A small text-conditioned image flow-matching model, trained from scratch: 32-pixel images, norm groupnorm.
Rows from block 11 of the denoiser of a small text-conditioned image flow-matching model, named by matrix and row number. Rows with one number belong to one channel. Each number is 128 + 32 x the weight over its row's rms, rounded and kept within 0 to 255. All counts start at 0. Numbers have three digits each.
Before each channel's rows are labels from the 100 images, of 14976 (inputs lightly noised), where the channel reaches its highest value: "lies over" is the class under the peak. Only what is clearly more common there than usual is listed. The data: simulated fluorescence microscopy of cells. In brackets: how many of the 100.
# convs0: first 3x3 conv (model.decb.0.1.convs.0.weight, 128x128x3x3, standardized in use, each kernel summed), inputs 0-63
# convs1: second 3x3 conv (model.decb.0.1.convs.1.weight, 128x128x3x3, standardized in use, transposed, each kernel summed), outputs 0-63

lies over: cytoplasm (85)
convs0.103:114100079094132143071131132173162130096154138149101119078132143132121061165128118144095127110093193135134105093112128089142176137111121161132079167133165123161172179143132137106173110126139048
convs1.103:101162136127072112189168128123132112170191159140121121179134152121135172069148107128104186099190085129139168140110132169099114092106090078091191174135101104110106152144166164159083098140098149

lies over: cytoplasm (77)
convs0.18:115157099124153124132169144148115136125122110190109164112145147181114156169085092138141161145122148127136141160115158123129163007110146132108092114089134146154130109129150137178123189174068103
convs1.18:134124102169120097165166129153083141126151199110134164133182128120162103091112163150116140128162084117119142104143144094120127221119147117113152157096139123094151141099100153171092152129116098

lies over: nucleus (62)
convs0.65:080111121144147090143156112155151177135122148096098009102104124112112043113182118145159123154133156165133146173145162087152132137123178164111101088151161140141185116134156134158147067095107090
convs1.65:158147161122131167142123127131141059148154078171128181122148162125090169134120123102097147138133111090078132128161117156142113142121091075139121151108144093099091140101102110120159175163104165

lies over: nucleus (82)
convs0.54:185120104122107142139105167132106149138180120196130152139121163136112117107088131172127108109114111183118125123065079160116087116129128157115155148125122192138131217140106119084201086164097078
convs1.54:085140186171151152152118122144141097159113192116144106138136060123118139144153143109138195118116168160170174152173214174140172172113085054169120131066093117182173115113146164187098168122126162

lies over: cytoplasm (74); nucleus (25)
convs0.21:154147145151143151131129124155108124191212171123126130156163183204092124134111077093114147164154119111105176126102174123124166086166096078115087119114143173143146137113116165057216120135120114
convs1.21:114102107128194117148190166122140144108097132131197164090129179107169125165104106191134123118125195126133073137120100078190106105126214188113102113143130139129174077166132136116119140136104061

lies over: nucleus (41)
convs0.101:191190155133171139079138173126128102122083111116115125110149113174143104115096145089151119176184191144131131094117147146146147162141134093133065155113104105167135133139086124113113130123122091
convs1.101:102087111102117132215166108119166169136220231130098091152091092124138083183134115140099143136107109125128169142110107080100122134141112147124150169165166165089169143137118136181143123132111115

lies over: nucleus (62)
convs0.81:092124095061088086106122163137123165141131162101052055045100134119087045110141099145180112095117150153156171083159151164087102163098140144125071098196120144156137173134135136168124064080116076
convs1.81:109147204116173127121139089079140086095140104165141116160125144118079158129109065157049157173125162086079112178148153138111071113128137112118140051051145097134088044120128108110111137150110108

lies over: nucleus (56)
convs0.33:136118148130109139110157103113089142117156159144122065132141163153095115141146106084091122101096163126125160104162159090132225149083158148074066211212138182139159144125088130127149159143110119
convs1.33:129143116138185082076127097115111048157111110143159136103132135083085155116101159092121121100087141125175082202121096097185180138104083158133109167160135153132140101132181144110127128154143134

lies over: cytoplasm (57); nucleus (43)
convs0.92:143170169113095101194173108106103128104142102135138179132139167172124182127112059122086147178166175119152129114153159125096167112061123144161127115125130146142130110111130139119124107146088090
convs1.92:151103091141154106125113168106125111117119160125154204111138098156232110124119143180178090111094146201148135123140135133128119173185126183150116116148150124121147172122119093174165173112117190

lies over: cytoplasm (60)
convs0.80:123110091082126099091135157146071141144153164159045111053082101128052057159105137163105112107141164173159197121143140117149124142126101141176155149181157161171185199128072117086136102113149048
convs1.80:084142128106150099141124068134136135115139133187117132183163203164120107088152142085122150156169086111097119141113159158087123175079121078095100127073112092105124078168162138143101129114164121

lies over: nucleus (64)
convs0.66:150139150100101103100162152130105141164170133095107144106169152135144126082079081126175124135221139200132169105147164095105123115097079123122153129116168105166121183124174108159123097166126164
convs1.66:129129148192159161201155169099114108087158165147126106160154119143124096114160122129017148136088152048175113148121135145121108126121217148118082122094118140050128086149082162108100142119144093

lies over: nucleus (66)
convs0.127:087144136084104056110130146172154147141145163097100046099103127103102062147150126159109157132119156165161146143123114135154146118126190155115134150194133157164165187117114108126091080130041120
convs1.127:144101146131119203167158129107158164143166102165146179133201201142099142124129071160172107149130118084067106147119125117099024150135098111111100083094182060180146104148119139147153135108130127

lies over: nucleus (47)
convs0.42:167135168174189138149136124137106153178116133148158142159221121192123118112037071109144128148091127096120142070060185119117181123149105130124106169116162115192187154079159124180132135147106141
convs1.42:140129120154088117165203145111126134119138129123108150072055134101177144178226186121113149080114138129156160174156074131125094122119147150145194144159124172104103148079098179113114139114148141

lies over: nucleus (91)
convs0.46:129136086094110045144141144146114110160171178128092101133149151181077118146056075146140128105120133149182138130107162152136083119095133120074094130133144147156137111108114132149147067124107075
convs1.46:146151176088132123177143194102117159109137132119144114098076148092119119111143036207137089118145158114054100139133111143153045112136190135098103071170117132127125113146137087108111131153113062

lies over: cytoplasm (100)
convs0.17:153184113067093141065052211162153147176152130154099141112180132104107147128077142121123103121093105109167136112149148143179184136177143146121067166090137114130168173133130140039073145095112129
convs1.17:141105118140162111168223113150139134096116137163142126099054143153155104165136106122140146185107147138107186162139136094115101113137129123104105112112102188115114113148196138184206153189094107

lies over: nucleus (63)
convs0.67:106106117049089116086108131142121158185161148098078089043118127095080101125158145149119133196148154134145164073139138114095154153180176148125097151159141149153166174123148145124138131160142124
convs1.67:135190116135179089120110171118129086074103103181163122174173155165093159139112076114083118105091155096125112142159164135146155141084135085113074096150127159111097159140142072153121140143137127

lies over: nucleus (77)
convs0.15:085180113126162123120144091113132086091085159133105136135059107107130146189098111182114117190151099144159105181084095079207186173149099136137174115090119117129128154126124141089115089105111112
convs1.15:165087120119129156135108179183123151161150129153112106073128076136099128129196129068164110094099181108146140103133123151079116132133109109178086176167103130114122170107090103176152121174139124

lies over: nucleus (64)
convs0.47:146127092118139124127147121195086155129122163150128124116176133175139115047080149056102106063109135149143160038096114128126148111069105140129124180200135134189140183061116094154148118102145130
convs1.47:111143196129128084161183137102131130082154102145111114134089119144137136142142135157119113184128150103162092187160110086117090107153111145130102137163197125090178059123129168081106158149091075

lies over: nucleus (83)
convs0.85:152147125120134108094178111149119112145162189108091112146113071136104057129128127114117063169213161149177182071153171187087100119098144106074166096141112175149179141128043133115134084140124079
convs1.85:107061176107139181142119135105158107132139118163083114108123158124068108110123109137126193071098105166124106148083138131136160171141057131178096161091131096134107106141179130138176157191147156

lies over: cytoplasm (86)
convs0.8:092104108103127088114128119141138175141164156114128044114129163143079119157095118160122141146121105143085166106123145088178170200129146104114138185168168138162167185147107171157130159117073153
convs1.8:143156145156144133130124155195129079123103154123115164120108068062148155132157118073130135078104158090137132162144099107102129089094171121105091111126106161158164127127194082118079107121145117

lies over: nucleus (54)
convs0.126:102133095033049138095129200146129165136178136080076109087074125106108068151099141188117141108122172150144125056096146133177137175153132128128110121150125120160142180116107159105130087140161086
convs1.126:138163133170200117109114127097147110125075139201134084120139086165106127117108109060137120150114140150116133199148170169081130140122115113110110093058117127073103122161122074183116151114109162

lies over: nucleus (69)
convs0.31:175148080097073119146133132191115115119091178164135121089100103091121131093077148155119108101096116141173129080035092120137130154093131147123074151160138158171118196088103124086140106094156105
convs1.31:039106115108144072134122140152158204142167161159139103172141117171125159111125118125121104161141121163142105184170136129106113100120081105157116082105164134115158056172114119164127146118151145

lies over: nucleus (40)
convs0.55:175170107113162127132151163168112142118165149166153150133135157148130146136100133135087122134149108141100103132099086122133108111174149096105146192146094177128182200124105140091128084160122077
convs1.55:115116166126113148137125092115159102125108126133108115134086063138114106156126117127145141161081159163164147130149211148125135159100075095163080145068106145208113092116148138181104158137112163

lies over: nucleus (64)
convs0.70:163085110118101117104105163160104126155156153152118061138167148120081109109094096168119102090095126154139137051103179152176120117080175128085093143180182179194178169093118129157137075130087046
convs1.70:092142150140190128152174126144114092114114137148141146114138150129084116140108092133106157110088176087180078178122107084142098162123129194147113119105210096077159062125161119108135157112153102

lies over: nucleus (60)
convs0.88:148153127073163090181147087159093117188140147123125152107141139155084130115058133134081159107151136143169127144115168178119090198098138119101118139149161165191152145092116137157112143135096097
convs1.88:100150129059084133146130167112144182138203103141089099138111115180083157120148077183129136168198125165042180183114126166127091120139076069105162098151126150129089162134120104135121126149135164

lies over: cytoplasm (94)
convs0.64:134160141107154113116144119123114131180202153059121082114146139164102133093135064117157105188132152127151128074138180103157133120119232115036115089185112163173176117135148143111160088191110088
convs1.64:100104124157115162152119151121124117089110076188092146115111113129106137170063159140070117091151129090096129182153095112106138164115037159180129201089192124015092101142110098087126156119148149

lies over: nucleus (65)
convs0.48:093163188164140066174157095146118163119104122136154138170129159166121121109153093167075183145138140126174140196131141074127190131135106139188077137150133167127132150104159130147140084092039160
convs1.48:166120117109111208157125155142157109141147112125159185088171103114133165161100137117175121156152122084108133107159127149132128119108096094133134113086152112173152193128059134127115165183147093

lies over: nucleus (69)
convs0.39:106177159119089102120208124117132133120121173098066114066048143164128062166151130128173136127143129144156076187124118084102159159117040083176107157099129083103074100163129147145144130112136157
convs1.39:155100085111187115142088103140086106144170115110125072098192101094088092110131148171096066101127154108102173152121112129127073114115134166115116116112155119115138147180083117105128139190110116

lies over: cytoplasm (99)
convs0.86:128118094097092113132168176154114116141139128118050033027051100079069030168134175148150118160162147123112198110106191154120102163136167088114122100139141132167146140103116194179124119157129091
convs1.86:081109115153162127086093112078149149111126131126190141163207142139098175090081094095101117080102099166161085144141098112160161104102151121128095115125095052156150137150134037077122166132139165

lies over: nucleus (46)
convs0.74:135130145164101044130158140158079126151130170122125117152130169168101116129142091155121115099102117126163124175107133114168125051101153152141098173185155136160164149110131167142160070098071089
convs1.74:127097125111156138129148195147111109134124128118174161097132141085106139140085068191146125100085167109133080147093084078163088161111171199107110087110129103143151088156137120087090127144117017

lies over: cytoplasm (97)
convs0.119:100140134110140054118126174148137143164137153136080079064123131119111080121141089134140119163152135142116091166085203156154126125135212134048113150169135114159156162119111148128138095148072104
convs1.119:210116107158071146141109100141135162129137134138175128151145171173088160144175188136128172109137153095169199163133092082080155106127069168168145196131108095123115117146112147076176129122123156